{"encoder_arch": "vit", "horizontal_flip": false, "rotation_deg": 5, "encoder_mlp_ratio": 6, "encoder_layers": 14, "decoder_norm_position": "pre", "decoder_layer_scale_init": 0.1, "decoder_parallel_block": false, "decoder_positions": "rope", "decoder_cross_attention_every": 1, "residual_init": "none", "steps": 5000, "batch_size": 64, "lr_schedule": "linear"}
Rows from block 4 of the image encoder of a small image captioner, named by matrix and row number. Rows with one number belong to one neuron. Each number is 500 + 50 x the weight over its row's rms, rounded and kept within 0 to 999. All counts start at 0. Numbers have three digits each. After the name is the row's rms in percent of the matrix's.
After each neuron's rows are labels from the 100 images, of 14976, where the neuron reaches its highest value: "top examples" is what is common among them. Only what is clearly more common there than usual is listed. The data: rendered roads seen from a driver's seat, with toy cars, trees and houses.
# fc1: MLP up (encoder.blocks.4.mlp.fc1.weight, 960x160), inputs 80-159
# fc2: MLP down (encoder.blocks.4.mlp.fc2.weight, 160x960, transposed), outputs 80-159

fc1.396 142:533520591455488536385507500528511482455499453562584483480495523513417420580539453538501469383548535515483502525482479451430569492503480464486497444636613463500531517628513562495382468476483498502528459497588499547442445393527525456539518540
fc2.396 131:503599503467460494574487564498475469501542583486574532447432483491465544520474537491480431466463517453539522516460556428503444575547441570530491547468588421490508489490468562459420474520522549546524542443567366479470548466493502529526416524
top examples: dog

fc1.653 055:559511527415562444543555454525457523513407524456496455593472531438497566523432471505475479500493456477426506539475482461531459446557530456473519554473469475438617526459510467508551483596366503536426448571482474527462485544461531552522443498
fc2.653 050:484500491441507538539516511553454457535362475496436616480533528533537560493572561480490509529468538646523524560487500501607514558514483429508511543438571490532542528536468493406538582508466378558495538460502489479510493516482470487530502563
top examples: sandy verge; bends left

fc1.448 132:504455484424563503537488522527543411464454553529505553619445412614492611521523494446541404542452440466517532429501466516500483392645536450500443454534523540445532435579460424528469511540506458432434539533453453411489535444479522436506521484
fc2.448 118:527478572497478472570526551538552528473529409549445562532486517478496449500423489411581503638553479529464555554460437530542523442466544517622451516474411499538474555530465417474435491472486499513484442505550536459566603609477403552481463512
top examples: sandy verge; bends left

fc1.214 115:612470523472502526408486489592415596487511528516431515494458448577528553496634583523511517532569454546473398584588541466415429530534516399540541474511486508477466455553497413590431511522529522530419545542572549517423487498497534527461538407
fc2.214 106:489551453419461530546569585438340482535456482494587467495580489460561602505465556521466520461530488526534559490522527432558541440434586519463419519395539547452467468498488493528539505545509543559533474426489533481515386606476455529527476544
top examples: sandy verge; bends left

fc1.284 063:522532424506547457534464567526431512475538487483476533511488555470550572546476507445490460534550429527465453584435517474492514490507549541498578509500517523549472534524559427528468566531435523524563600548545452556524533460549617405525441500
fc2.284 057:518509502427423552580573504473501510621554475444498550500559522484484440472474445499555503578561561450454461530449571421580504539399478542477546582472503567424458533504433527496493552502394476582518517443465536468588428466504489468437506492
top examples: pine

fc1.389 089:512452523425491525483517559586431487512530517450376553542584470520486464546464535502532395532438435550559476460533463455487492493478499464516412485555559500452477499438566375586530431526436590477485477443454545509446523485506535407499478495
fc2.389 077:587484535433468575546526537394589469499348453500485455563471458480497506483444454478508468557551564546480467551505486554523529518520507573510508386461512417504545545540512568534522595481484484523477554532565486543545552621503436532557452555
top examples: house

fc1.576 068:539506512588448504586487479455576461494429483379627474373501517524526515507500526511509451580462512532550555502531479576499470546469418433522461527499500500559456485458560513559515517514452564415479411476496490441434407580529414494491472545
fc2.576 066:428496433522595560525421554465520564422455458635442430549497473460486558559400467493446482445502523492516544516473469517433505516471586548531511463535516411462473597457487530381463496523498471508517595448504513524570493470483603477490476509
top examples: lamp; dusk

fc1.422 141:535538565501510561479550440453420511497490428479573404434609536561513542495466551449531455523415513495445478507455439465530479495464515538449499576521543427440484561512484394546489547471499553524476638506579569457520518481570438394494475552
fc2.422 139:540446415439482477555540479498420620607537506465495495480520463526455440454528560506503535403482511565467465347483457469392496399596435583488567473571484598530522526443422500477483532548458475494505511532556449518572610617502505527464528483
top examples: dog; sandy verge

fc1.702 109:481514553481519506492544481496579530542501511557476477518529420498548549595539449457414483541459470540559467466584505536547491604468452499594459542469597516451477450523450491474442606484520531469575468459474485550384465645488423585467471547
fc2.702 107:483473479559484417500495491514535441436540458647470542544546505472470572584507469571445446495545495481514466517452526494473499514550541550528524447682555461490521401505524556587538503488445476463525568449534468597515546554516495550466560480
top examples: sandy verge; dog

fc1.534 094:520459454477457547430446499562545431502505479482505469495543417457529561610452515587513491387552437591473477602512509516497621466519552482508525478441493515509538512511535541445481587456524476486497520498546512496471513514520452538508452530
fc2.534 097:535464562574487507510487546477527509367590544475551469466327464523544497530535528553525484529534472617477527385507528463511468486588585450550525511446580488540429514472485541494443423548496530392540423491549361478454542578492505510505487566
top examples: dog

fc1.290 117:438516564505501600544513443518427508453638539505489459434403464504459454584473543469466457535485456438503581493490542498472522601496502498468513447646580439480492493566483484529468464510498544493542504585417629492442454509455522479535471505
fc2.290 122:499516612440420460495535558441456528514472556510594523597533478474554458469517461548561426513502489442583434448450539419447600513510444541483487520538513535451450478521374552465524558397599471532528475499532456539536468491484502536432551481
top examples: snowy verge; dog

fc1.379 098:400420568471499492444469474564419582432489491486487515441405593493428407507445454543458524487458574556515530393517522525501605528454467439486592574540575463421497472488470591485392518551426494505499560483506438569419528441473510463445490514
fc2.379 100:511558528554522525589442441434494439474542525440522449531522477546483477543471519471546492462562537514540391604512352497479473539534414421401447483492505524514462501526495551523617467469589511469474498471492510564471426482526459478685522503
top examples: dog

fc1.372 096:407542575418488482399503447513489504491589549486496457437529555535511417558442459425522491481617463519583582379458563568473538603492544529458437483466456480580494550560494494582474496462583549478457561446526431443524524463428554478501480418
fc2.372 114:619565559458444428502419580519565575516480478390513514471498522545475526451507440479479467533540549522406488590535418422593571519488494519523430492520464525483499538488603459426519488425486482475542417527518459498446526547459501451505480489
top examples: snowy verge

fc1.685 121:618490593483501487506691468425505492534503506533543467468500545516571523454519542504415451506543570590411473454576490548503447512469500510495531515468569514520582527579517473499544496451452490517512522504433519556517400603461554415580449467
fc2.685 118:522527528536464483503646468437522518433573497519434523509464542524481523464526527473495499424605538488526602561441533442505569490535534507521507530508501442462444429443541442586531563555531527492479560570544455548486509449518454448465501568
top examples: vehicles: two; truck

fc1.423 116:522551360518486531537493532509458541483504388576439511515498488503499521567437565480439569488499528457551629595605463385554461419478612524490537570510607456539457471490440537468537549497602443550531415513441510498457521511432457503479475494
fc2.423 105:513477530541569602475567460572488490540423425525434521498466539429565494510631523425534483393525502486529430467574535560575459513483452544563571557517500548516550487495475524507502409460477485533496509527638477471531467501610512536404509453
top examples: vehicles: two

fc1.528 093:498549496589545596552580492490609467510506523491508493563431520461586474475457486540575490534499585548465449462482522490498473515378572454458606509507572423550562491511400447431472542489573516597420529462539452462504490507468545429560453439
fc2.528 090:614477508520439494509444484437517434485493433504561497521495554482531454507640495479466488447557512576530517432481562534454502511514452518569486499456577575503512405515570423525635509550471496485395496436461388420484569507560560512452355489
top examples: dog

fc1.246 088:378470417537490548593517487485598494473569536535465463504545521481538473465498412600543510499533537456502444473513514549428396458402521529573507440514511529551461597491368480486472623450557580448532563490469506485600507498524519524469436494
fc2.246 081:554591508550477445514439471532507491504509538446461578475427493566542514538549557557488476524446415482448476546450514449407496527423466365495415472551527579459453445501484583523565465525496523451450580481572481556553435567473488451472429484
top examples: dog; snowy verge

fc1.3 132:531445480468529442531419475501646483534481488471474446549545482564546484514546538429664455488454481417499471382524453539565488515500545502580464543477508583418491501495467436486589455460511484510452533554475625524541487467480487581539532446
fc2.3 126:456460455616502476508376477433476489544559460559475530476473518588500474453496475475523474641478492530453516507476456495478532625478398520562431583437575557518469457494493504534483560490421455453492435449526480541564574454574508577584512448
top examples: snowy verge

fc1.110 104:420422421507514563465447551488608527567538466543561584508440543531464511574484475498520459476500455505484442523546510469619507486565421502510528519503628517466400494458506414508575548474540510474421573431576459456526434441568465485575510515
fc2.110 097:550564514551524510533570550417488456513528417478470564477542483473518457441544535508487513501522522659497452539450458505450511530573504461508373480391517551518446478552517455532434459490484547450436462500534637444470468440448550553495472526
top examples: house

fc1.693 127:510403458413503441609338489488576522511483448479502465433536455502554556561510562461512424478543527430608520546494497489514576490551523495639462577540420521468494431543499502608463518488518457500466515379474556498525551509502546502510492541
fc2.693 122:425430553532517555516484452538602521502497524582473524494512537544487513440494551489481476504448611458451419545503444489520460504468446453508493597420408512568505501481542599516484495411521547531426452465485439475537580505525467488636560510
top examples: snowy verge

fc1.753 106:608496620472484447424610551443398483455470511476523544477472504565522571559466398538477472498495573511514377449456596493506485529539427554479524501488562411456491487579463526483462539581504542393554402513540456528472495507420520491455479528
fc2.753 093:456474498484530406557431432501480405511559434551516455598541524462502471559436512460592475506578455487556579496514412525473434510599534464515476552603473466559493539532507476414490555487513484550498442498554540530528506472515483558536609509
top examples: house

fc1.271 133:521552516577532502472524573612470507515443442491598532494544498484448484517509485496418547452507576568584505472401484527474505529410585553452498535447471504522547540483589519511526493555523474541471495489515436532543457494472460582489454479
fc2.271 139:616489422482460436554537605540462433480501507493545392583522484472475552510567424418533573534608483492354472446496548508528440569487611516445577526483510525532533484390591510500417449573546471569486437559522440517495549478539536531540453593
top examples: house

fc1.474 135:510486516514540528488478509524408452476423465508478559552472573487494432463482511525533579438416532616468401500502575440531543525541473368469487542600596463539577520491530498442418499485436509499427568470409474497437512521530537395523465547
fc2.474 123:492554492497428469440532426378514527558568543536498431578395511548476542552536504523511457506424375450403648584495453505515566611480525485508496518496592530410493431553467530555451476487517444505493493505581563489536517507525452548519425501
top examples: dog

fc1.300 114:394487542516536514599522573490575468508494478530522538529490490422560484522474498541473574580485445454474537525527529477412481498477390571632521505519468456512503491506507531430511459474476544422446494521434363546476486515394473468576552474
fc2.300 101:561551503539485515470570471634526533458461532526470529565500549406453542497442449491515599463497419467535476504551561497478531532457494476537532539470503571498409498589544491548557577491453521496547587569516428605426483456482493480477522545
top examples: pine

fc1.720 084:535534487453498415459571585489518462608455516480552544556427538555454402464547533579520452446492524441530543532572531536500448487513502515507604481393435533525540427478423409435555520525521532530519433474548475458477500512534518508523493553
fc2.720 083:535430456470485485489428520467585514453481451531471515573527525511534515556419518434588489507444451447458513534492512458531487442481464478455513494511487443488485475422455523615452470473525564545581502549490555475590579461512472564404394519
top examples: lamp

fc1.390 085:423537554519537425469454572442483501452406538479575523547469491431389483481534454540542529471440540526420495574463480467458465562573503533549494541505567459564503511495502492487458455514555513594575357547520501507554488424543515531544535505
fc2.390 088:537477467464503539463513549554539454579519500496571602398483596617545427531499533508442511478487530468594517532391483546512459579480423474542459549503507377533553488514621431504573529546451472482512557429501432435463517451524440462516428541
top examples: lamp

fc1.381 107:507580541451477491518468473445511523489492498523524457477395526467479530450437478408537502443517546397441457403504462593464568515572467467458410559492455481541452530568460366589518502497546394499416541430432435452488414426498454505438454520
fc2.381 093:542429613514414410558420539571548476565483450551453458463524474538483499386402401467572518576489475517417483541536534485500491529523475535497409490518463552503424552463536454452529513461450514447493479491547485476430520538523436546549533432
top examples: snowy verge

fc1.47 124:508604456438530536506454534514474475506507497447516436406604497334481483344523499549525502470509445495533536540528509443532507455606489520545397522447521478477458519480520452552486573550505528457450385460479509526549536555535559579543473589
fc2.47 131:542471555516518442487482522448591516461468516630541507436470453467496540497494459451605429486517514515477521496465516586563532546484592444426491489499421476533452495503552480493542477493544420584519493526485510486457544495503521586449503486
top examples: snowy verge

fc1.274 075:472413467519579568559530479466473520505584450439522566424525509568519412524499539491454513489428485541555461475562483555455585492491482513462506484486544453491484536421604437507561534540445499510466524568430460608486518555528511477550517503
fc2.274 077:482402475483462520541584484506481488524520482584460434432600489524536544579490559564495431510478585554485459542486465438537543503438566414424588547494394517532426489625439477605547481404426470416526600485518528516508553504503520470495383527
top examples: house

fc1.524 080:440458519583529530481510476528466557549482524538439466550506478483525580447521515496426531465496505492401477417490519524433438540457614500567538512480564479448471414546474455534511530498527562445518493419499449480442519566451469466518471508
fc2.524 086:552423480481475509461615524474438434450521548479474521509498400533443483511487468509529433422499494448571457532536522486559439490507419512557466417542492596491582517461430412403502498627565426505453523562577494535509517570546499461490550467
top examples: snowy verge

fc1.457 066:526625481491444515502456581585519485507481557470578521479553564452525547527562488469418469522456541466494532502495493478528466597486544591458530527458528512550532487525455494534476442588452564510544566480478448596462522519518491447587441520
fc2.457 064:493473502523513542465462548452505402486410449507548463468527483507492441534378546509493511534539566446465475502383620472527529506479387652485534594455404540527427546474420538540560573484472491505545496569461499502485519487473537556471374538
top examples: pine